{"train_examples": 39062, "n_mels": 40, "input": "log_mel", "spec_augment": true, "tokenizer": "char", "vocab_size": 55, "mlp_ratio": 2.67, "head_dim": 16, "fused_qkv": true, "lr": 0.0055, "batch_size": 192, "final_lr_fraction": 0.01, "warmup_steps": 130}
Rows from block 5 of a small CTC audio transcriber, named by matrix and row number. Rows with one number belong to one neuron. Each number is 128 + 24 x the weight over its row's rms, rounded and kept within 0 to 255. All counts start at 0. Numbers have three digits each.
After each neuron's rows are labels from the 100 clips, of 14976, where the neuron reaches its largest size: "strongest on" is what is common among them. Only what is clearly more common there than usual is listed. The data: babble in 24 made-up languages, each with its own sounds, syllables and stress or tones, from a formant synthesiser. In brackets: how many of the 100.
# gate: MLP gate (model.blocks.5.mlp.gate.weight, 672x256), inputs 172-255
# fc1: MLP up (model.blocks.5.mlp.fc1.weight, 672x256), inputs 172-255
# fc2: MLP down (model.blocks.5.mlp.fc2.weight, 256x672, transposed), outputs 172-255

gate.216:162140091171116109109151104123104124070128157166152124081139111142140132114119131115130099170150158124166120103115119138082123140139180123110093107121135118125127105172151112171158129167131092144112126135141189115119104116077123153137152171106111112156
fc1.216:134124130138125178106075138165162135116148138130165175107118088130122065147099115091128121183097100137120134102163143120110100148122104142127131165127109173112117128122101106099132084111140145170077139163148130111143133107143136115112145118141127129101
fc2.216:141151088161087126165136112123121068155136123115157111128094124124142116086154142135113151112134131135142133099096119119138117139123149135125154131075093116105127131120151138142108128081129079083117142145117096147133142139110102173162136132177156138162
strongest on: /ǃ/ (53); white noise (43)

gate.542:096140138152113115114130099116105137152156130130137128158099151133106153177094150118149165101173092113117127145095104140099145143087110155164154148119101134100101104156089119163118118084154107117119130154151088130162142120145139109128146125112139170137
fc1.542:132146115166186105121125116120114111187159123125148132122079128166081131167143172097176119129164090170143129131124113120147142135113124158104103109114107123095145153155127094105138151078117124127143104149102073146139147112097128133165173134130158180150
fc2.542:167105117096143142109102158147159115140121115151121144111169083141120159106162157143124122128116124124140095126143163126148128151146150152132115154107195130108150156181143146112083129094141123128140128138074160142098102125168101126119132114093133145153
strongest on: clipping (84); reverberation (63); /ɑ/ (36); /ʌ/ (35)

gate.89:122100092140119113156120113101120112123165140137143118122135124154124122112099155128157134123119116087122088087135141101100142110116138103097174130156116122163128155101088096141170147122162128118184130108162127138141101118153084162099135122145133090113
fc1.89:141130150120118138141097095134130116158119121161131130152099127096110145134141131161122095137158164160091162133129144138151104133161167072092124125135115125116159134114098170089130086093175097099137096112132131130118152094102141129102150082098152118140
fc2.89:111122127140133110158125148122150124159117107121113137139178103106143105148101143122160146110085129083145167146142092108145161122082143122143095146147114122135148148124135146121129138138106163118097152138124120141143129167199117139115125094127135158145
strongest on: voice: child-like voice (70); /ɝ/ (34); /aɪ/ (27)

gate.101:148130135152110096099148145148126116124170124161136152137143170104134125136119129100127081151164151154110168110169078128169150156104116140127127141087141174117081151148118127120114146115122117160122130129120140156155119128091136113173151134126122181156
fc1.101:111115114109152145137112103107134140138091119083112093131114096136112135120146127160130166100085108117140086128093168126071112103160146110126131087160115084146166103108140136135149110137139146101137109126130110095106148128156118123097111140123136114110
fc2.101:115119124131087119123127168140162125082116093162147153127147142128132162119175136116095104122086123094152104155177136124157134114121102123171093135112129154170133122142126128113134088145132107149113154120135127135095122146148102138173137138113106157128
strongest on: /m/ (37); /e/ (32); clipping (26)

gate.249:113100156120138107131140131126142150132131130167139166140142150160131089167105062108153098118124157112151157149166097096150106125107116144102146147100148184152151130120083145132110095121167119109124158156154120133132130117118124132135126144056131147121
fc1.249:135103109142125136107126128097091165143172110078119135118140155119158114158073127143124091141121112094173090166122103131119092163149149099144138098148128161147113160163091141116120133109136140132154126140148078125137096131150109137148151098110140135109
fc2.249:155096124079119142093198160085085128160140166124161141128143116126138095119126142187114110149102144120131126168121141154101096115113148177129179147123109122151176133123167107130155155125124136152096112119091149090121124133146118131092162124115113147125
strongest on: /ɹ/ (60)

gate.233:106148101127164142111111078121095137142140138115114138139153093143153111126102112185095136159127130160135165154100088138100118163146147124136121169119100153148118142183095121107158076140101113087123138105130167132099141130130117141104092133162179085136
fc1.233:119108141128130124108148100124155121108102125141091168151147188139142125125154113124180134160091142116110104136134119159177156113147143148117117101142151112124159146144114172130144134113117132124157152135121143082064136150121118138194099131107157143077
fc2.233:146093111153135154103161131135140155139121148125137121109158151123126118169081107094120143122183120169142118149130129123096107122148110150123131096166170149107151101109104119128099161146126106156124121142096117102160112121115089140101176101091113127132
strongest on: voice: child-like voice (76)

gate.666:122111132122123105156103130062069139129147142132154141092169119124142135142132119106167144108116121138064077130154157124105117163099106149112099090101099117158118156140119123100147120140115141148144103102144167140158128128142087141113129097119109181153
fc1.666:103105155125127144129115124162137152138139115129118137155124132126139140156152119170126136172150114166187187106130133135134160132148162137134128144151151164103097116124161136116146149134122084110122167131111090105118157132114203115158122135125119076105
fc2.666:104129141129120155114134145122107131097092128156133128133142143124116104149150109109100099104152131087136104070119120111117128154149133125112125128147142158159121098176092138112086088133169139121125134106132159118154151113117112118150148137138122123142
strongest on: /ʊ/ (71); voice: deep voice (52); /aɪ/ (32)

gate.8:104135091149123112133084139088139148108159193146097105122125147157075101118118133133156110124116070135109099166135129120108142173135109132157105144102110084155131123112147100092133091156138131155160094120174111106160103142118120197163137125116142170161
fc1.8:158104148082110155135112109143103141141114090137123147108125127085184153157120138137122140134142185142135132096117151138113154089120161127089144123155140148106110141143129130137097150109128103122093184122088116148073172122142139074127123144099114089091
fc2.8:133116151102120148128103170114127122134136128154120121129139187113140148128151114111125116123087139139093096102157085130147145160137139110141063130129164121138103113142117138140085112148104134099133143111128147115119089153123102108119078107131122108127
strongest on: /ʊ/ (66); /w/ (42); /aɪ/ (26)

gate.137:164113128168147161126085130131073085138125143154154108127133104165132148139112137108147182147123116162113136132075121121140147155107082132127117155127122083123078100194083097135093102191097158154097167112108154116140145123091123114145096152160148165152
fc1.137:160105120147139163141095121133090082127110154159148096156126108145132144148110123112114154141125121160102119145062102124131153157118115135135119148121118088091097098168075108136112113187082134144096168116098143127144148135089138109156110141143151170129
fc2.137:118126133126125128119097183143129164151099119118120116112105141105100106164117108124106158160100147145131116106155135153101122115149127120121120173129158110117113109125121141138077167114056107141130155122157102139076146137152147104093119132151075159133
strongest on: /ɑ/ (85); clipping (34)

gate.17:179107141121084159127132100105114116122111161137099134131147144111128115180090089138151152143123163090098120130132118126105166147142087085158101152129125148120195128135136111131089081121105116127134149139133118138127145170134164177141164102150129107122
fc1.17:148137129134136125129121100130133135104117159135105089151123138188118145126107120113129156155167125139075155117133129123105162131149166121094141103148152130106202133080144108119128100119144178125123139091154136104112130156130132112171161136127148146116
fc2.17:155191148106077120196121143174132091088106096096159107108126113108091155130115124120140111117132127129140148122150135150105153096088098126151159133129070138110128097097135127151123115131142171095142118138093103125128120124114121130139126112129120122080
strongest on: /h/ (53); /u/ (35); /oʊ/ (29)

gate.637:162139159115127118121193086152184113176139111115127138084134109157143109099145133081178112122141122122074108108158161163113123133185140159111075161098120116144122154157160124131141158119157165095166135058144120131124131128126101138127153135141101112123
fc1.637:135151101125128137148117136131093126130145148106097140151114162108118148122136130146109126122089105159153128133137177183098115126081133157143112126089065143161104078152096125153119103124146132175135092112140111102133162063149106089092150139158139145124
fc2.637:172131126164134161126084117108147132107131135127124095156143125113152129100086146151119113106106171142113116115116085104123078072081125172131169117127128158142153121076076120138127088173052144115133122119120134124164131149144174132141154141157166129131
strongest on: clipping (31); muffled (low-pass) (29)

gate.105:139166134134101150106107128131128129135164168118152082119122115102099105151135143126136102148130180094159129153107116099108141115145130105129148106101145177113110122133113082134131096100133173119134159167124116126122115081096141121123142083146140111108
fc1.105:134153099124101166089133110106106136137140139119156128165081093110107123080157123163106120152114172138131119139141109114143144114153095093160097110126136154103097144139112116114174104133141167114164161126119126107121118119128133163127180135142115115131
fc2.105:133077166156096158097155105109129115176115167105093104148113089146176148147174129109116105118169128168118146113104114109120075142105171132151174114157123163156115067123129125169108114139145156136187098128143155130112119147120115144117095126131152144114
strongest on: voice: child-like voice (66); white noise (51); pink noise (45)

gate.320:090087119145138122084107163087135119131101112130117141158111141138111115107121158176126095112101063092111093177147110153136125106170100132138094156149119118107160157089176129092117168128108171114143130140143103146165103159112131140100144129151114153116
fc1.320:158127135112117126161149103145164120114124118155125162074113146132137171170113134101107157147133133149145153086107157140139108109148121135094143117092119147116142096133128144132140120135165112139133159136095143120109107131121103140109094098125113121106
fc2.320:130128116096118105085096169093143089112133143131132134161159179122150117087137152108135109100121108111099122119148094130122174129125121116117106142172139106090124119119173164162102162128108090089143148142107171147114137151110116087091140134122118123163
strongest on: /ʊ/ (61); /w/ (38); /ɛ̃/ (36); white noise (33)

gate.528:134096134103098132138164138097114117111132151177155097145126134109151101112123142186127108141126145121148159167117115097152126137098146118125081133164105096088059198159142115103113132113158104164101088096112189108131127096124064177111162123151156134124
fc1.528:083168111114165088126126150173128154139138106115123170131140146120105143147142111093129129112127099169138102118105129148128159118159136125129119145103129202166191089153084122134105136111088133129138149167106091139144108183116174111151123146090141098126
fc2.528:126094163131137110110090113081120153119157118140104089146144104159111124143141101131173147165112112116136119139156134145113129183116153090144135113133143078108114124143122117119110124136128083144113100106139074139161124107077134123120134162111148159133
strongest on: voice: low voice (56); /ɛ/ (46); pink noise (41); white noise (40)

gate.226:144128183119099140162132209106159145107129120151161161099162154112138137140119100107144134137135139124183140102105137155113073172069130129090129101138152139102152141139106121198134163145148116168133120113141135098124147127131135142126122117121166157090
fc1.226:114118127153138121140126146086121113136103076153104139133078124119095152150129118127070166127123112128117122129091121119133142177189147131089099121116149154125140156127117092127108137091106094104118128147166119097146110132091139158127151141143159136131
fc2.226:115066101122148181115120106149103132131125148108159140119125132092100121105093104124136148121118100121133165124166124140080096122141157125113146162126132117163154133152106136140116149103140151156167138132157159110140163141131132141098126071100152154117
strongest on: /ɹ/ (37); /r/ (30); clipping (25)

gate.20:086157158200114156126124142113115093153110071132135115138186101096151109121115164114110157154162112132151115137105113089097086112142111114128131174115154176132116114153116152106149139117133119087134138161110105140093116141134138106134091134137153079145
fc1.20:150115093075125072124136110119162172127158135104140137139076128154095137166130105126132113108106125119103142132159115142150164158161139112140136098170101108131137168092156122151118160140096143150117113097115137134181142129111122133126116127132114176101
fc2.20:132136125132139111101121124126132128082150125143155126116173098099141175159103152136099113136134130146193140167126136132124101108106142137085124130139097072124135147142133131159125134126104123129122114131158149157141124142132142168182094128090087150122
strongest on: reverberation (77); /ɹ/ (39)

gate.359:128121135154085151131165140106131133125136152174142154163170109126137135143107138124118114150113092115118092072128118115153123107113125101095157141102106111139122134167157180154128148150129143103147143137108149124132115094127103134133159101117121149146
fc1.359:140141144124155106145104187121156076150096104127132125112140120118157084151108116151098135150144136158127133129111127157142097133130150115127111099082124145125112150099163123146146144102116179133105114121129121084112144140123142142095179135099174146142
fc2.359:124096072140146148132125122095100157175167141183156127189111128113164145106129138077090115149117150131048119123148151116120118118164122097124147169137117109100145126154085149149100125107106102085159112084163092142157121100144121130134171138102139138111
strongest on: /m/ (62); voice: child-like voice (59); /l/ (31)

gate.442:149170149139055129134133118111139149105146157159157129092135124114155111174116125120152138132137103116127129140094177120139126148068133125080122120102134135153190155115125140159106153129137111173176113083125127094132137110127102121116131117110197134141
fc1.442:116139146133129149179157129139146124130118164151083110125112183108112126126105102146047092152105101145138148082140085153117162121105172134163144143161134113150071152140129096087107132131140108131132068118132145119145131181187150153111108128089132131117
fc2.442:097176103146128175095114152150085137106128128125150160119129071137124113104161146119178118136167100142115140155076146131127137125157156088094133097155133099163190113145131141189139144158139120115154132092114088082154090081121129133136158111107147139132
strongest on: /m/ (56)

gate.39:147129147097114131118144177113099113156110101129108132083152144167099155180101132133102151150147126145112076129083104104134138115129135111200135169152150105097161102086155116145107143129150168141146183145167093080111135104133082130103114158087105091104
fc1.39:159130155144108132158130133100115112113122137145109119144125157135125152142082091174121102134137118145109069126094091108118120095133136124169106134131100058122169166155103115110099147133140181153136144152179093073147130134127093120142112159115116101113
fc2.39:147100105097147100153112157132140157093115112169111122135111122129094120113129181097139123101104120128166124090108117144167106121142156184100139129129092101122110115098200106111127159109161125135116115155176122145134081092100119112091106105138154128163
strongest on: voice: low voice (70); prosody: stress on first syllables (58)

gate.250:091098104139115102130121136130101134109121102129076124128129141120142101116108141157097112065136106151102142171136107121090092095093106119159178123132184109136121128136184150101127099151110125130151142166113124122136115125112115156099152137102088134107
fc1.250:108091126141125116128122128132100134080109109124104128138136155144156110137107155158102090077135124131093138171169104143109080096092091095168174121139167117138101115121178137099116090157119123149160152160122115128148101140115131188088150109106081159113
fc2.250:143152114084101118064116123143128073116138138171139120125150118137112132134127132126142102110121122118124118136137145172099100119136114142093076143169132117106120108115118099107128125145134098121146081128168128139162188139104154097103143131121153115125
strongest on: /p/ (81)

gate.327:158101174143098116139127080158136159139110129098047121097139172158143123153168160130119116163143125145180157087125107175076145142112109133171109133119131134131147068111160126138145117149192161111128135126130084093132141138161137103119105119129132143151
fc1.327:156155117104122091136109085142134133102135119095098150134137154186145126139139119122135125121161128145148113098096119149093165131091129147144084148118145145140127083145143113171137158142142141104103131133087118114148145145100145145146097097171104124146
fc2.327:149123148078136184163132151137105128116157110139153126124141138136113138146125101138149132119144121095076165120123158135121125124145105113149124107084128136070086096131110107104134113177126130131082090152129109131126155129136159150137133134139107170060
strongest on: clipping (88)

gate.575:108095158149139078129125101144115133118143154161182126122161116105130138170126158106148091096158155127159107115177107091155111141131144147121078107128120108073160161140130127142109120121114148163157122142168109095130113119101102140134141104164152174133
fc1.575:110179102145140133157106189089134157110114122081083118137142145149104156102112145150135118149082094133122083147125131159132112143124092068137141103116110136176142138142094111159102129149129159108141089160117147151106130150135092156138137166116101126126
fc2.575:093083141164152124111150153111137131114132109191150115152143122121168132128128130137141121113090113128101159175141135084142081120165090126114154104143165126136149075135143139116145144102109080142112150085131120124121137151106128121112160142164143146103
strongest on: /ʊ/ (53)

gate.178:153180152114088110146147166088106081090137078146106173103124126086127118130172082146143167110118118100135114107124114118132128161132106111159116118098109102117118127117149106113078143160126118113138131155142088107130136095179103187137097141110115118118
fc1.178:123097153144152114142105047151159146106113165158133107154110102151126122139113163113129122161121155157117115170167109108144151078116140131101135120129139138137136169155134178139147104110129124114104130124110161108123128148088194092088104131140132089125
fc2.178:121143163123096106117136129116120184142160101102136129129123159077121126116108133157134145108121088125093179166113146197143109139141124103142167145159153091148119119138141114114132126130108072163107127095107071081096103139110135179130119161156147142170
strongest on: /ǃ/ (83); reverberation (82)

gate.413:134151104138181120117148138127067118160115161129160078140108098142147104120137150121134105194155164119061136112099114111137111118144191102103129081134130159096104083105132170121159162122109122148110155120106148121116132091144133132133136163069089150117
fc1.413:107112156140094101130133102113151109087139098118110138185130127127099118107151111141156153107102144115159113148111091068126141142128120129118131158151123150098134148138121091151107126108091173124119171099124166115103130157147158141114162112162109155124
fc2.413:184131142122148103128135169120110110140131171129141133107129121166104155120150114177126095166126122107095092161125090116099160128143134129141107107141152158134092122132135161131113121204117078121098093136116122158156132105111084106118104144106103141142
strongest on: reverberation (79); /θ/ (32)

gate.596:117099094118103168114149117121121134113098117178145141146138127144134159136143131133133149159150149095151116084151081134111062120087122127113133165112164150145140154157137162097119171110143124126117095100113146137104136105132125101102129087143164117136
fc1.596:119141095117095152109132129105104170089096139139113129116138184126141113107120163091111178124112129151153123119138144144109117097120160126167194157099165139095123137137097132122114176154140149161126099171165102140158138121122120113143117156141127129137
fc2.596:143114172142110103099126138171129125139115115140093105138147092130118112104156135122131129136079123153149164122098136142114131112067103176133107123121100167094137135117169145112167143130134133116104137135131163184153082126113075142149110139153093117153
strongest on: /ɲ/ (52)

gate.189:114108118102139132088139124133138093125165157105148132132116106126106133134112093136103144087125152151108119127151096161119113120114158131159099121084097177146129118109086136105085104149113072123171165115123144103179128145111141116108127088123116135120
fc1.189:129140138165118121169118137112099149120091098120107124127133160129139118129125154133155108170162081115167134134122145083142163118147095120115154129157162099119125127139172122150165157115150187134092111139149111144090125106150131123151140170134136101135
fc2.189:123116108093121152143169126144148147125131134147121130100164151171124111112108159104097147113111128134153112132102139104149125111128160088100190101129110097060170154130160125134086139103104109141109117138121109129120119142158127115077122157134108173157
strongest on: reverberation (64); muffled (low-pass) (47); /ts/ (38); /θ/ (35)

gate.98:160135154147124126130114118160099155160139123147111141137133124125097154149097097129129119139097095147120150184145122132131164080118132176113126137133115141091078135131128131159110144097135119149123127112133138063150161113123127129121126101103115150073
fc1.98:127143159152110125137128117162109164151135108142121133144151125129126157165078114129151128147110082152139104182135135127117152078103126177126129152133105128097101117137132120144119142113147112153109149125142140097155158116120131159127125078122126128101
fc2.98:113156121143088096099120184163153111118067120082125147120117110142073106123132146121140113105173115149108125089111098156122133100140070155090092115098120145133162104144112161123116145160085136132112120141102117126173124157139136087122150142118138136153
strongest on: /ɲ/ (41); /ŋ/ (32)

gate.204:113102089160140137121123105148106138144132081141127109149097081108120208139117116125136106107086075162147101159100129129116145141135130149110132151131097102155099132142101099132109136112108141121084119134101134144148147137082145149139142128065119162120
fc1.204:128100109132150132150118119144102119144118079175161093149112080126139181155112110140155112107103068137146113143142125116107134145150132159121118161134121110137124128150120110151110148107108120124085123121105150152131137130098159162130140121088122183113
fc2.204:126108132160171141155085182110154114152172110151135118133111174134165114122171142102118105135112115151091106151177112195115082141162094116145101129128158097084121151174118170125083140096105095087110166103154108125087115114146141116099113114129146147145
strongest on: /ɑ/ (93); clipping (49); /u/ (41); /r/ (31)

gate.153:156113134131137163144154145188096134128127117110134120126155134107139118106141098163105123140132122099117146113118094121173144121125158116101125104151139101098114101107110116102134181148084101188178115122129116161128085155120144124114170101106118134188
fc1.153:126123152143123133163141121179116145131119143108085097140131103109112122139110130132110138149126157104119150132105135119142134129104100125100110126117136127109152090112114132125181176148057132182154167115130120168109119117139145139133149119143152137164
fc2.153:135110103089145141133129123144117108115118076147129154119123143125135152112173144111093106188115128125173143162127142141128141114118091139108145127156113127136123140157133125134152110134167114104105099161092154121158087115104135105086129158096085097122
strongest on: voice: child-like voice (68); /ç/ (67)

gate.346:067157081137125114094102142139156140125112110136135109140103130112113147106136091131124166147124113168120115170155177148137108139101116099130134187112097117170107174125179129098126107116123174093132096141165150140147070164120138096126170142129146159115
fc1.346:119138077110134130124117134098148128130096126126152113117147158082128144115130118158165155110106113164139135148167155145142136110083094077119132166097123092149183159124184128067173122118123195120078120137164135147121102159113152090121137126150164167110
fc2.346:129106134136132102182093116147108154139149178127129135175122128131132162146137130045126118157118127117105137140116098161096098142172091151136142154140143137138126116174091119139085136102122100114122159153158089117113120113144168122167073193122100122186
strongest on: voice: child-like voice (74); reverberation (65)

gate.668:093103128151128127130130138158109110126123161157133123136113082142120104136107102128151124138165100146132101156186120146142138150091154127156128077139093125186142121106054123092113139111114086131119110080097127098115130139150121148168145119108142130090
fc1.668:146149131112120141127097112123153124142145098105133107103121173126103151108131140139138149109113146125159149090058143101137127102171117132129142139129127141102141133137142102144124113145163133151189135146126133119110141116152150127090088140136086119166
fc2.668:098115119130136121087145112129148131106159118118139116139115124109096138089151125135167163111130094163140161167135144115125142116098125143150143085135133122111137162121132107115095118087130127145160150134144095101090114089148136113135111118105105140154
strongest on: /f/ (100); prosody: stress on last syllables (76); /oʊ/ (40); /u/ (39)

gate.330:136116111146148135130092154135119134142145122177125128150143118139122142145128119129165103119103136112154110117169086158132090120156126155123097161154135116137138119181114097134085127091107151129114154125118161151149145093127112126120135118113105155105
fc1.330:112151119133113100151165111125152126120120111096139136103120144117128101125127142118095126149142130133098155146096164095117169112115124116116152117105137141103093138087181162095154125156166097121139130159128101107087116171137132123119123117181167115142
fc2.330:115124130072112123119111133125120108139140159132092143134133128134137163073135157154153133138117147121145109134128103092089154166105142152113109114124113157106160078139159118146101092145114084121164116109156056113156107162117087108132149145120151125116
strongest on: /ɑ/ (99); /u/ (42); white noise (41); /eɪ/ (36)

gate.616:187119147176165100118153136105134109142128138189138139182137129118132049145060136105167140158140136145149150120133080112112136136118150135096116136106136122080105136136139141136133103099114103143146163121125108160115119122123115077094165157140130117109
fc1.616:131130164136070126099148136062099113139137131181147136145163114114122110120096151132159154155149120132126102155131108070095131113130093120110090117098147151118098149142140127146101114104114129131142152139094117120187182150121162094107158178140156138135
fc2.616:156150133106144133111143141126148101144151155112148143090161147091103118134101134115116188141161110134164113109139130132125145161126077107081118154103105198107163156116096165115111103108142136136114131106085187090132148112133163122085155129150119070092
strongest on: /m/ (87); /ɨ/ (26)

gate.410:109129141110117104124137115183144156146133156121153151151112096104166148147087169129104123131118119132128068139134166164134152123109166147103103121138088165097127130154089080109097150159128138150102121090118087137130119128134156164114133128150131136082
fc1.410:113090126124169130138158148164113111135115101140166166117120105111177110142118127120087123133119123137118154158151134152172146146129161138148160113162134131157160106104077131146138125149116126152158127136135099141052129141191135174109128126110099073144
fc2.410:134142168140118157131134125162115135118120126152145146075124123152113139123148109119104148098134136121135112143133118162149193118176115153111130159127101159113108090164117108152131118129122135119097116113145117131125105148110137119091180135139161154165
strongest on: /f/ (96); prosody: stress on last syllables (72); /u/ (49); /oʊ/ (32)

gate.322:149094153123110121124130114154138104126123092173178124142169162125139165108114130134144115170148109124127111143143087135130119157118136145093154087099158174121140129150140122115118129133096129117111175120084138139106134151128170122163095138094140112131
fc1.322:132118116150115131157195104147122108131092130180132136082156116072139125105133156151119100067134114107170157133176065168170107150138109112115128132142117142071125094107133126191130156115102134139073151136127174150123091178145125120134146110121152162124
fc2.322:129110110134131165152141115118156168153129099122101128114133087140150126136134138148125083132133121131077169106107122097107106100105120115113136095149138105150107103107048118136125111161151132137188097123115131134123140120105133116158143142106145125126
strongest on: /ɹ/ (71); clipping (27)

gate.436:161119125129104126139130121140135151148122104144126160114101134095140162119139167167128120140126121145155154125141180144121130107166072153112172061134117161099099094151069142168124110138130127131119132079099137105125116109148170127113149144106154110146
fc1.436:109152143147087123106137108109155103120163120132148143114091145097131147115099124158121132141104097137129143112175141122135124146098119142114193114165114116111116123104099131112137117124188103109097115105166137121138150097130148122089148130117116103114
fc2.436:157145125112107129153145102158105155129152086164111122112134153119124081152094116141131133125086091149120114131117121143119134130142127107154163157161082122093128119140133097119113099133084135130140131125131124147123146119116111156157142090193140144120
strongest on: /p/ (56); white noise (38)

gate.663:133106155128151100137144108109144162123140103144156138081082106068121102115159177128144153102132142105124169128121097124177111154154105124097126159101144095111153142091124054143144116147099101097103138161127092142097133146089172039117142110123146138141
fc1.663:104152144162140146159172169125114096116079151094154157131172112159128128100091098171110117100115120188134087101105132116072141055132154110144170140116141126176161120158138117109115106114103163121133172110163116151144137143116087122141113130118151108135
fc2.663:113121104118136100138158156078132099093126170098120122110120112165131129112124077117135152173130091157168136140109139128133154103115118104111143167148103160117104079128137149094120157151141131118151143115162180118141168103139145098096141114139174097123
strongest on: muffled (low-pass) (55); rumble (46)

gate.46:154147111122128114137106141143148073123114108139100138167137197137103132160129169159162129120099128117140149156106096117112133119172169154109113154131126153118175103132077114158115133115107123115129104155108131165127149135059121082166130117109087140122
fc1.46:124126132112131137114105113152146124136147164141155135118146138147128104130110103097107124130154165137107090132128128138166119136123119100149128127093177147121086136131157136065123168142152133128137136146134133097096111091166118196121147179100141142124
fc2.46:156142124174143133160144116104117116109126143112110125158108125116115167124150131141165172148116116134145141149079120127126126105107154145099111145115174158113134132149093098124125144148174157144126125138096182153117137142112163114136060159156098139115
strongest on: /ɲ/ (55); /j/ (37); /ø/ (30)

gate.87:089119096112160143126161111150174162133104169136128136071136150144135110151127122142103151181126130129163084098106094143124121112140133113076092089134103137106162149138096132136137137118116071153125148118141119119118133112101140139118147146118073107127
fc1.87:132082109170150122118179131107126116121129140126147143090161139132154131141103137089130077150161111118180108101123124158121095116159118132114145138104118121142145113120121123164114139108158113133110147138170149156105102118096122177102111086119135156133
fc2.87:127124132124130104124121102155110158152142142142120104097111101134154173168124130085077132151095083107144142183128136112139117171154113081108151135066113099117142127114133104090150139100143104136108111098119123139156167134132116126136135140143198122130
strongest on: /p/ (51); /k/ (46); /e/ (36)

gate.174:162103120141110147122104112182123163123123117134111111131077113161126136115168098117090105160125107139123127125090146127116156166130138116080138138102094120129135118151146064187138103142170119155140188172160140150082154125125092103149150153155138111112
fc1.174:136097125113148143143094170145138107134136135114096118163163122140144080145136108134115106130139082138126165131134114140147173143118121123137153146079088142146132121166111119123084117121123138118162112129142106119124153083103101112104145145157185159122
fc2.174:148142155130155142141078134118093096139124150106125125149075144125089110092126161126160134106086176144100151104125119157139115055152097217144099153106135132128135110114097106173112146127102140094110136145105145113085124117160112124105151087121124132166
strongest on: /ɑ/ (55); clipping (45); white noise (30)

gate.220:111120095129133166129117191142106104122116120144147163184131124157131110149132113128147110092101112103141092143165094144145126118128117090150076125118130127128132114191093105140072142147089162158123126124107136121152116122094108082135127146140106188132
fc1.220:113107098126137167143102182145111112104111113152136148158130130170143109142143112125150108088097106090151116137172108146130122121136125096147084129117132116133138124182084108140077132143099165151110119115116137136162114114085097083134116147132102183130
fc2.220:166106111167126115117081144116115104147119125142144116106081155123113108185125117096136140122067125143106126150152126179153117116155107132106115158135128103122147122146147160139134159120114130067090166115102194081128140133119133115143130094105117152141
strongest on: /ɑ/ (90); voice: child-like voice (65); /u/ (33); /eɪ/ (28)

gate.555:095102128116157121163109101142108125135147151127146134102136103135154135145105128086159137155123137129103181131118135169118169094142133134141113115111119118142112111119158098147118113162106159093133131103147140130162158131175174112159118110128106142162
fc1.555:140132132171074098119135119129168117131079096127097147146106134142051122105148124155115109137162165121170132113126151118137110125146128114086115168119126161131123135130117150125110137104090098174114124199112100142136097134117138102117137158144146115122
fc2.555:132173105141124152094090104133126109166096125132096125184134141129177130160128146177130121150103120126127151105135157137105128118114098124180072181075117147117138134143163097142121131158164149149139118093113143120145118142115146140143084112075146111091
strongest on: /ɹ/ (44)

gate.260:102114164144157146111155147138137159086140149147056130119103121131146103130113134157175112133119113127110112123093152120114145071132094146086114097190118120156171109107183099124137149153151136099147114101152081133135107102171140089101112123100099103120
fc1.260:106127128156153072080145147131120156116140134154086105131104098134139126191112096174143118118117153155137138124096173109153115076126129132145122114138114119147108140113172122098121138111169150100106102152142102142139127097149149117071144122121124146085
fc2.260:127128092183080113123135121114091135124126155115118140161127131109112112131146145117171148128099119121120165164130110083154144094134091163182126113151099123123123143115096085129150130094098121145131105133099126129129118074159112148146131193111086129136
strongest on: /h/ (37); /ɑ̃/ (34)

gate.662:142109112131153158107148174117131117150133157081081115121094145094105156181108140098162129124119114121167151147109118136130137150104161164095110149079132093101192152134146145119139140101099133176144160072139110157105156122142100106137140092138122131135
fc1.662:163100154079123108114137133094113147151130124137129136118123135118115133138168101101125126106137128099179119132128134108125100151130096133138141127117084146109138122105118101120139176133147120114078111150175137098171146123130101117097125074119122094131
fc2.662:208118115103102085159133119138105111116127159113132148108138130122144149112120170129149062093143099134124110129069121099126097161132143114123162126156093084128157126159152129138102123161133083162140117124117153093141115135175115066128135132101120089083
strongest on: /h/ (31)

gate.526:144098112107105106143114094105128159144136114132118145086128119170121114146121115118160179143131119144105107100101080134151150090170132162127119144107109154133155078155131084125166074133157147130142114161138131127150139101124130140163094175139157139147
fc1.526:125124161118158141118128126140102032092134116112093160151135136143164155163163118123144166119129140120137100144116173109111165108102131158118117104090151169107150126108104157170110170142108141067162155162182102109108143099125093120130137136105123142141
fc2.526:127114144172129176118121120097114125129104133110130137106089103092156135145092159101121115119099081124115126146140087134121120135136120098107129165181118050139117122147132122091105090121118052107146097109093143171141135131123156138128117159111173130164
strongest on: /ɹ/ (67); /w/ (35); /aɪ/ (28)